Rows from block 3 of a small CTC audio transcriber, named by matrix and row number. Rows with one number belong to one neuron. Each number is 500 + 40 x the weight over its row's rms, rounded and kept within 0 to 999. All counts start at 0. Numbers have three digits each.
Before each neuron's rows are labels from the 100 clips, of 14976, where the neuron reaches its highest value: "lies over" is the class under the peak; "top examples" is what is common among them. Only what is clearly more common there than usual is listed. The data: Morse code for random letters and digits, with fading, noise and interfering tones. In brackets: how many of the 100.
# fc1: first MLP up (model.blocks.3.ff1.fc1.weight, 960x160), inputs 0-79
# fc2: first MLP down (model.blocks.3.ff1.fc2.weight, 160x960, transposed), outputs 0-79

lies over: the character "1" (28)
top examples: speed: fast (97); the character "1" (37)
fc1.105:450537425527434534510523430524561508488516544463522447510410528500552462460473526506427459499519466521538592454538501465495493473441550451534454572440488458431499498524553477526514468558561510492462454561494501447488484484460487413531479459
fc2.105:491559543481603539439479555454524433509541455464509513474477564466446526533521531487574411560495487459483415489575564535526523503593459501535590490509556513467507478501473517479553500409515541476435519442513492552484506487544488531567520545

lies over: the character "i" (27)
top examples: speed: fast (100); the character "i" (35)
fc1.160:477520522517581490442488551523523462512460521565498567570456539525465500451464550461549524494548534519515490524513428529525502540538528531542501567527541464483405514472424493534481539522422456454496503476452431526500500517447497573513505546
fc2.160:551481475576456524485493585496499606495515502385484483491521491440497446559408528522471412472556417490473492507444524540540492488489495491521498523509463555526505431445522559474512461469512571527546572492536445553479471539487489498514498450

lies over: the character "8" (25)
top examples: speed: fast (86); the character "8" (38); the character "z" (31)
fc1.3:508560417435559538518486529428524509479466478499514507436452453515489452442561534544549598560552518589488513506467473469497505541450515467465548550483538462503496472475511501496441475469463525460501518488504472545558484509549496472495512490
fc2.3:536453491538502460453542437506541434447489478468463464524454549413488493542485456487453391532464413481516484486584504537507483502511454504519448522462534495512526491514549490492454500472565488509511513460548453447491539474452446545556523503

lies over: the character "i" (29)
top examples: speed: slow (72); reverberation (56); the character "i" (37)
fc1.294:474550399552480520492462441470456521528466548492457500484511467522464499515464481557521510464523497524474549428502461572474500410516512451538465530475525459485496491515533477471524489439502466521546551502499537528546438447535563516482584499
fc2.294:526503520476530547459550558597475557535441454568534549543484471498546578567500453523499468429518491537547469567603576513552550573499496533465509564484498515537545511509439487522524566520507490485501521516429612571485497516529483478492480537

lies over: the character "i" (36)
top examples: speed: slow (84); reverberation (76); the character "i" (43)
fc1.696:511450467565517457471457503518525564513479548454472477453562497458414508584423490531467504470445497517465583496514569495530538474527520515435517496532540479487519492482476532478480463435505485479508569529505456503545446477549549522495487501
fc2.696:495553498422534490434498423583524469493471518548524475511475488514556480545490487466502498473483513502540461493545410538406556488494491468507463480451538546474491503478538481571472513528478492439492419482500586540467523514451484471570435497

lies over: gap (100)
top examples: speed: fast (74); pink noise (42); reverberation (34)
fc1.423:442532513551509501505484527450533527452506411542424493509567416485574503458488453462450466559437484563450514504534401535542514525475456487475505500483523519533526572432537500535528513506549464491537459462499577520485457564509520549566496497
fc2.423:454554491555507414540497425545511515516531518383469452499437493509521501503522483529517552505451455482573473525511507501468482527458499532503519542504484459464493537532424530524501535415565494496474545444462478490568493442523493520537506584

lies over: the character "x" (32)
top examples: speed: fast (99); the character "x" (38)
fc1.47:486508417516485527389562527505432506504486464506463485565538502545551533578532464482554541556502528533488518543590434463436492531484457447568492525465516509495547552517446552498434483519565437528424516528453439520499542522443501500515549466
fc2.47:526490571481486508580501450513465520500455555487527498457455580490511467478497609487415500406528466517439494505491610495516501537503528583483514495530538500537508445462466481496544497449406532500550531555457511529516494516510515443482450413

lies over: the character "t" (50)
top examples: speed: fast (80); the character "t" (53); the character "e" (35)
fc1.368:494445440474591473489491471541510490505462429449515472493511460485394529505516523465497510577461495549486467532503485485543490532554483531435447508497487498465499504495479552479484546436471473501484477415452505565517458471478489503427567487
fc2.368:501460552430507466492552494511513512510469524468462427572460499424555501450458506555424495494478504519446478512500520475452457554519489470492480428446547467435446494493542466499515499449472491498501563567456496549535528513593531536475495531

lies over: the character "e" (81)
top examples: the character "e" (88); speed: slow (74)
fc1.516:497508449491511510571577500479553504443530507569445499520531425504491446495447442428542506518529458479480486527506541499477460490547479484530515534523524429447432462509495481487464525522488583523519574479513520505602484536491562530501491470
fc2.516:570481500524502524466473518535476462472451451441534495475515579445477549530529536552469470484532535530559462488541471481517528497484507541463528450490468561453509540424491564506500560500486494432492485522510496554410467466546424464524509502

lies over: gap (70)
top examples: speed: fast (77); reverberation (58)
fc1.304:492472469530461578474461529551525464433519490469541509499526499532469464483499568491547465516506466536490511553511490483473481450576464525491507496441541527521445449512520534553513519450577453496523457379472422550473458473463441515480546448
fc2.304:510541466524502529458586518503476488567511494522450524495491528544565508471496507490525461494487456448522508471441489511560533497486565473457541545491500580505538505540461507517478515498418541449523486520512470513564444562497469491548478483

lies over: the character "e" (26)
top examples: reverberation (61); the character "e" (44)
fc1.617:526490482580505511426536507555569502476478564529461394463492473500555475498459563490493504486452454534523534491538462520497485469455542484476506517447517444503468436422567516479536481530559520452512486495452465570459464457494504485473535507
fc2.617:451522458536531510537530429434423372538467482494494558507492472527466562462534382509470474490593522515456487589500450498476487508519430568429503468494425491508473529499476482527484566489511468506523515525548543493542522549471450551534513578

lies over: gap (99)
top examples: speed: fast (100); the character "d" (30)
fc1.705:519450490495470543476518453553485461486491481453533489549446518484478502448534478513441465556470442426467497550462579411491543570555459560565537534483480424551548491576466470503556457519541499485525574481511529426523511507542465442448552507
fc2.705:503522432525520470473544553547510476597542529484495512500496542474467478488496502505532553485542508540487503450543571539564544568526504476492617534531471546507518541513552442506496512425517446469502497467533505548490485575380509523493506476

lies over: gap (100)
top examples: speed: fast (75)
fc1.676:554406557493489550510501529537496544518434550585557534537530495478518557529531504488548474478498541515461410491534435540494552423465508536472516526459532478541541453549426562518519492497535422540483516452557487573501433518486470419467499544
fc2.676:471508421487517514422555465490552552529563458549468533523492533520550505485499479439509503504540544474582537493454534452562483603524558456479510526466521489498530525513651480476524522507445505457474511500457522464478533516494518531470548529

lies over: the character "t" (34)
top examples: speed: fast (97); the character "t" (50); reverberation (46)
fc1.272:524519469423476454564446467526520444560549493479464502454504466454461484536454540425536497516504454487468511463468455569516502453547448476564552516435461482468509561482487488480559492473467449442503543511463554499458439438522415443423451466
fc2.272:455486596527567494459491525500409542509578409444532566517480514467545509520540471474495476455477459603519514576486460485543547507453508480504470483476524516486479494497499512495420481478530544494482495466507472511590511519450465523504568589

lies over: the character "e" (46)
top examples: speed: fast (96); the character "e" (71)
fc1.556:489506518526517608500456454474494444513522471480625508537456496435502518479495568523480476476547474562450443491530432555495500545524469537527520536531527505427544408510477505545455467560428494487478550516523583517482508531445488451522505507
fc2.556:518551502509470543464506524504584499545465507512431461445488511525476511459434453460544506541536464463528584506509487379535498512492483455536502487471474511518460514406472509580565518510520543461537544480487548518567503470554493553501516532

lies over: the character "t" (48)
top examples: speed: fast (94); the character "t" (57)
fc1.108:491513486531539473560521497503492472514458514459507442520511508509535481551461495517540476521466532429552557540495501529437482423548440463495552498435478522525504535520506461420519487450509531545499524494432505417508415455541468434470518474
fc2.108:440476558578543529453441472478439530458501423536528545542509463457479557455533462458439511494498535546496417547494491466535484517483555437539460465467503473467502445410399458498512447500478480486509488529492487543502531510458543515479453563

lies over: the character "e" (61)
top examples: the character "e" (81); first character: e (46)
fc1.296:580502520509416537486582528533456500499446541530439546464542522516467515522575494442534480529523466495490494484464423537535553460524517427471479483456507479519495490486537521442534512581544554480533563448495509479561473468544440518525515552
fc2.296:442456493416546502537482496458488549496505490476494480488557517497550477506480445555527525509528504466459502499529480468554428518529531568478494553541529468467491500461520479479410474400516513511528466541475506504536489589471513567421494459

lies over: the character "n" (30)
top examples: speed: fast (88); fading (64); the character "n" (38)
fc1.598:491459532532507440527429552510506550559465557540506455558467459515491445505434472578485516501454542512497514475536573468535515440566526456496476582455524476506529520513548496505442487525511521546578563479501491529505487454569491475508446438
fc2.598:546504555454513481548523529468570507480485537516509521532448498583472446504538444495562461465430447508545389516561480530475517494481507507441509451477525576466506524494513471597477540480477420541438440508521511510426516483590504466488458505

lies over: the character "e" (48)
top examples: reverberation (73); speed: slow (70); the character "e" (54)
fc1.402:611535481510510539517465544509452520515424527514519515508543442511521489495459522478514486545550469449513516543525437451506490517572545512493489506484484473444401532501554556460562523483430527489505500476457495469553504407509437563431557469
fc2.402:448465589492520577498496457403487553457464463536505475468542467476500489507549462480474538489481518463471514610538496494483532483517424481544470497504473534489495509432441513482476533525515488526537535529438548598580446512521450545490427534

lies over: gap (100)
top examples: reverberation (70)
fc1.297:448512534491573447513520503454581458485502448527439508521509446503545530562466484509424468460592528506466501558467470528489471466535460447459559452514456459527528492542451523518494556528480489517580474506502452420508562486510541533479585546
fc2.297:529530548476440513606588487558485469498514475486513426526537502519523497484528533438471524532464504467511517441512511455457542547481552560567465497492452543487504484528441533525553548579589482403507456479508493476519451504510484516547534495

lies over: the character "i" (26)
top examples: speed: fast (83); reverberation (41); the character "i" (33)
fc1.374:524521585480539460533548502444522445464492469477434491516435539494519491445475533455534497490548443480503461552515438450485501553516585467473505477450520543480435520443521566485553474518537472539503509494580510509450519479519446582456557494
fc2.374:520500463506511540527559497554529593513476522530482485481529533452485423490509570512489579461500475522542509494482480468549524473495490504487494543505539454555517497557549414490427431494456460521523494534505476519545475533530510475585496516

lies over: the character "t" (30)
top examples: speed: fast (97); the character "t" (45)
fc1.240:507498550499539554449406439529491518523505432467529521570457428441495564500505505515485447445490498491503515462506454443493528471499533450530526563465518431568470458482497461504493560400461543509507463484517558511544520487491495493512540522
fc2.240:580489547504460461501431496453514441512515503450462477515491555531499463513507450483526435506498472541540462538482526537511508490562571477489521504566569566503497497472485467533475472492406551452527449480504445568452596464484489483535506402